Rows from block 2 of a small image classifier, named by matrix and row number. Rows with one number belong to one neuron. Each number is 500 + 25 x the weight over its row's rms, rounded and kept within 0 to 999. All counts start at 0. Numbers have three digits each.
Before each neuron's rows are labels from the 100 images, of 14976, where the neuron reaches its largest size: "colour at peak" is the nearest of a few named colours to the mean colour under the peak; "strongest on" is what is common among them. Only what is clearly more common there than usual is listed. The data: simulated telescope pictures of galaxies. In brackets: how many of the 100, against the usual share in percent.
# gate: MLP gate (model.blocks.2.mlp.gate.weight, 384x128), inputs 86-127
# fc1: MLP up (model.blocks.2.mlp.fc1.weight, 384x128), inputs 86-127
# fc2: MLP down (model.blocks.2.mlp.fc2.weight, 128x384, transposed), outputs 86-127

colour at peak: grey (41 vs 5.5)
strongest on: winding: anticlockwise outward (48 vs 13.4); irregular (26 vs 9.4)
gate.370:489490490498487464492531468491524505540518469505503480495485437496486477525540547511484500478513515521511489442503522504498503
fc1.370:488492447500484527530532508520498512518487542477502502498509495591505538491481474485491475508467457511495491480519483496535490
fc2.370:530474520485467520537565465508540493521535503544489542483475494515534471484508553498511513507525551476482505469494518462467537

colour at peak: brown (37 vs 17.1)
strongest on: winding: clockwise outward (55 vs 13.6); irregular (31 vs 9.4); many-armed spiral (30 vs 8.8)
gate.7:485509543476541507482496551491527509536500495539462512509512560495514493472508468512490487519532541449509507533472538535491485
fc1.7:478469490494490477488514525503514507525469488547498483539524579524500484530507479470506486483529528472514516487485510508508466
fc2.7:483505500531505506473489473509488483515458490477488514504519521519461514449515467478507499476523502491473476499499479440514522

colour at peak: grey (81 vs 5.5)
strongest on: winding: clockwise outward (76 vs 13.6); barred spiral (42 vs 9.1)
gate.249:491501497494511462528522542533500488505451569491518471475475468479464495516471493485500482491492441547498520489466504490516445
fc1.249:530513551506533484511532483493528530483528494498461493465505497442505537478497526537498482537473484499507499543504463494531436
fc2.249:499515475494541476519487492471573522521525515558475464501534509497473481505495508530522477516498477481485530522544481495525521

colour at peak: brown (54 vs 17.1)
strongest on: winding: anticlockwise outward (80 vs 13.4); many-armed spiral (28 vs 8.8); two-armed spiral (28 vs 9)
gate.35:489501507519529493494481506493518482494527510555502538520519502531514480501535498511473535448521504521509480495525522538452500
fc1.35:470536496524541502528475506457491506478506512510468488462468482539509510516479470474506482511516506502525537479472544441562505
fc2.35:530488521473538461512483483516478496523495523520501469502507514482512568499480510477509495486491483509497524556521547494477500

colour at peak: brown (40 vs 17.1)
strongest on: winding: clockwise outward (97 vs 13.6); many-armed spiral (80 vs 8.8); tilted (47 vs 18.3)
gate.144:500478542520497463491487535512504481473467505443510462526495533510495486441492461495488502473478507482506511518525550515516512
fc1.144:477505487534466470506467510518523461451465525494518466498496543537490483473460522469496500483489486524515522536537530536507499
fc2.144:491532520513468480490483514528495496458500498522477528549526516547491490507505477511550518502510475443472510535513556521459507

colour at peak: grey (51 vs 5.5)
strongest on: many stars (60 vs 35); bright star with spikes (57 vs 25.6); irregular (46 vs 9.4); ring galaxy (29 vs 9.4)
gate.180:457517487487528470504542526509516529481514480480489494510493494521495449504507545508468533494500498491485488501504455466474495
fc1.180:488520528499500445526556489531477539507492492462496467501450506502486469511507520480430505477525533495459481489537486471473501
fc2.180:526466454495530493544477513472482512445520530502502509557478505509531504497486528514447529510484536477490457528509502485515542

colour at peak: brown (52 vs 17.1); grey (25 vs 5.5)
strongest on: winding: clockwise outward (49 vs 13.6); irregular (37 vs 9.4); many-armed spiral (27 vs 8.8)
gate.202:474537506521465505480510482508510481444474505489509478452495507488477463534456531458473465495539506493455535486493559489506530
fc1.202:462524524523481519512501482471499517465500530493510470466472506542478464500483500473473481485513526494442515483482557482536546
fc2.202:532524523528545513535487546508508505505500532499461564499493534497496528506502479514500495508531498530514495519537484494458462

colour at peak: grey (50 vs 5.5); brown (47 vs 17.1)
strongest on: winding: clockwise outward (51 vs 13.6); irregular (36 vs 9.4); barred spiral (27 vs 9.1)
gate.119:523540483524498479492503526453519528501496499492481473512473520521438489514506510521521521486512497500508523495518423516506497
fc1.119:524491531483514495505486484455484533483543501498517513466474498479455463509507485504429493462524538476505509458480487550489532
fc2.119:515484503502499493493520539456516446515537497533493499521551467515505509499459487495542519484452485455498515476512500493510522

colour at peak: grey (56 vs 5.5)
strongest on: winding: clockwise outward (77 vs 13.6); two-armed spiral (35 vs 9); many-armed spiral (26 vs 8.8)
gate.171:481491512517555467472553508475466500488460511454469513485559497466489498507472489512506484480510521528480513482488520453543493
fc1.171:562536521507486496501480524484494513500471569509445491509511507483472478502516534488447504501512502482493511467479494484521523
fc2.171:505485502535469474422491541512490467514550464546451504504509532472522491450473544525491464505506506522523513526492525480521516

colour at peak: brown (54 vs 17.1)
strongest on: winding: clockwise outward (69 vs 13.6); many-armed spiral (33 vs 8.8); merging pair (29 vs 8.9)
gate.265:508499556518498503493488499500514472510537538523496472435485492478489470543515506523539459516488566482497480512469510509493511
fc1.265:430489473527480514495479502475484545500490532478445496512488581547496519437535486520492476476520503520502462493502523503513454
fc2.265:517463471499473485539492450493520514502490470514484465535526510496495518465499490558443456508509462503476486507508495527468527

colour at peak: brown (50 vs 17.1)
strongest on: winding: anticlockwise outward (94 vs 13.4); many-armed spiral (51 vs 8.8); tilted (49 vs 18.3)
gate.253:482489515501492536530546507491480479534514485476468505487471457496531523503505492484508487535527516470480501506534516514504545
fc1.253:518473457497494486450455530492506472503494462492488529487528512519469565521487539475525479493501497477498460506500467470480463
fc2.253:456498507542501461470492515494522481445430492522476521509479465537488501481493560454500491490455510518476462529490512482529492

colour at peak: grey (33 vs 5.5)
strongest on: ring galaxy (25 vs 9.4)
gate.278:535495505459493506563535450473475464493501490506470509527521521504554531489501494516485441479519499487534501475503517514481485
fc1.278:486505458535487510442474523524492525495511522494526468491530479534460465506513496495517528486488482518533494512510500499543482
fc2.278:469505518509506495466529492480497539557441498460514534533508486468482468503491475497488508469521530467492519524482482497511523

colour at peak: grey (31 vs 5.5)
strongest on: many stars (62 vs 35); irregular (49 vs 9.4)
gate.120:548489497501542497448505517488535499516476530495495501511495491524543479529474542494484501493500454527520537446540504522535511
fc1.120:511490530428502503492515506488468500524533533482498505479521509510508464504458514497503528511532517483506527430515469532487488
fc2.120:493439494472488469531502454501478464508496523542517495521495510506508472517491482525477495502516508444515471450519536482516466

colour at peak: brown (38 vs 17.1)
strongest on: winding: clockwise outward (45 vs 13.6); merging pair (42 vs 8.9)
gate.90:483470538512514500502456493527516467513506532497523502499505533509503478498502531539542550513498487526512547482471514526496494
fc1.90:511464520510481512531492536548480495586469498490528510527481466486496533503474508499495493484531461512531473536517537495471503
fc2.90:483519475474508498479527445570481487487502489524518446474548479486525445488542454468530515508469468478480518480521517490449491

colour at peak: grey (30 vs 5.5)
strongest on: many stars (63 vs 35); irregular (31 vs 9.4)
gate.193:480516474507470518504507470512522552498500534522464495500498474521522507509488510514504456447508492478485445504512478498494523
fc1.193:509506477446454506480503489549488525509503519539452554518494454516538514509483516530481494460468509466506457510504485478486492
fc2.193:507468519481502506491501489518460494471520588485470512467516470516519455466493517505499485487451508477481511507548514515490498

colour at peak: brown (46 vs 17.1)
strongest on: many stars (69 vs 35); ring galaxy (25 vs 9.4)
gate.235:476533473504483480533541495456542490476531491426502490482484451504496489488537486520480504490528472503478525487481514472526515
fc1.235:468486504483513465470488500531511519515506509563459470504510498454452501511491535523531528530460539462517492496466531478476458
fc2.235:520468518511513476502502500474558485486451489495490501500509498511459536555547469551522504512479516492542490497488534558513531

colour at peak: brown (69 vs 17.1)
strongest on: irregular (62 vs 9.4)
gate.159:551477510503508504473481515474510472507530477477489532525509483537493483537488489483464467467532521491521494487547496534497482
fc1.159:513472523502493481480501527523497444507507445494509522475506468478498522490526506505500541500483513432537470503512470504476534
fc2.159:485491522522499487537464512501506523491535511514523508543474516477531557481431514516480518462493488541544515507507504520505460

colour at peak: grey (51 vs 5.5); brown (36 vs 17.1)
strongest on: winding: anticlockwise outward (40 vs 13.4); irregular (25 vs 9.4)
gate.214:531497482536472486495477496523454524468475512502484490474486552468485448501503495540536470501517521534506500488508514501497509
fc1.214:542482501489507532552485474551529530515562546525487471498510522565476516490505565515500485528484494563515500499491505488521502
fc2.214:467475472550498518501516477471546524494575482481474548522491528502497528481531486538494480495478511464507494500513492511504502

colour at peak: grey (43 vs 5.5)
strongest on: winding: clockwise outward (93 vs 13.6); barred spiral (36 vs 9.1); many-armed spiral (34 vs 8.8)
gate.203:515480543542516474493460480469516512468505515497501488493454468524543433472505471559465506480488505489498493512487475467525511
fc1.203:514486527526482540540529534519469514545530463459493470488466506499488478462506487519507497473513517539515503533486438510513538
fc2.203:505491465500477525522467450525543500492499495472482523485481526491522475510490507497534503481542493531486500473472523506497499

colour at peak: brown (77 vs 17.1)
strongest on: ring galaxy (45 vs 9.4)
gate.46:477499481463499494546457517481477521517451520489508495504506532523496547500499501484478528496483512504496488484483512478494495
fc1.46:507462527492509503485483520516532493500546477490529514489484509493470527520486517478506476460551473522509536494497498500533530
fc2.46:536472455515453485493499529484502473494528495505492515491509522519532467519488463486466522525478511508485437463473540507505563

colour at peak: brown (61 vs 17.1)
strongest on: winding: anticlockwise outward (55 vs 13.4); tilted (41 vs 18.3); ring galaxy (40 vs 9.4)
gate.280:475539530491499475470469523516485489482500480453491473511523514503524477451550473563492450492494484480490493502515520504441497
fc1.280:498546524525510495465447550497472466506520499490530492500531519544519557484523488530493482483499491540510477495515534526488517
fc2.280:466474534487505509508507560487525565526454515537491512486466548494484514463541513505501508472485473525488517515529548539486479

colour at peak: grey (28 vs 5.5)
strongest on: many stars (67 vs 35); winding: anticlockwise outward (66 vs 13.4); barred spiral (27 vs 9.1); merging pair (25 vs 8.9)
gate.30:485494474501484484481521516478511514551544527490496525524477511529509515483512525514514487501502475553506512518476500464451491
fc1.30:524512491526494516513488510530488493466462477494516489474517450516487490506515482468505512481477510452535490464527536535526553
fc2.30:528550454519492521509511506531523442468522472515544533485547483504491506496487490508448519515520482456472464461486476458515506

colour at peak: brown (63 vs 17.1)
strongest on: winding: clockwise outward (84 vs 13.6); barred spiral (38 vs 9.1)
gate.286:465486546511455497486464420497466493546471506503495467502476511491535505453478516486503531490497521493443506493514491508505512
fc1.286:465489565497486525508480455492515491470476456506502466492517520533542517474425546494486508509524496478489512480510521541545502
fc2.286:493535522510498512518523516525454500485556500538469520470500499525507527508449493533484489477510509479471475501538465499497478

colour at peak: grey (39 vs 5.5)
strongest on: many stars (60 vs 35); ring galaxy (31 vs 9.4); irregular (25 vs 9.4)
gate.104:513507498522509487528549498481482509529490497495508466530504520523499499463519481501451478458517499509473508465475479554495464
fc1.104:521492490520542499529462497491467521495449473495506495515517478468463493501529458490508510489487476513494532506510527504477462
fc2.104:477503493537492540497478535506535481510531480453525518482482494462470440476540541495530465528498475496512516498501491512509541

colour at peak: brown (62 vs 17.1)
strongest on: ring galaxy (53 vs 9.4); irregular (28 vs 9.4)
gate.58:493525455506525479479520500464490479464493485498533543500494493519496486507515440535509517472501502518504521498521503470510452
fc1.58:543491524494476495516505453523474457508515447440500484465531496452518492490507436494473500504501531511477513528521564499527505
fc2.58:529537458555525490505444523468497497507504453526519543531456468498446535513520528515481462498475528520512515490510477473515513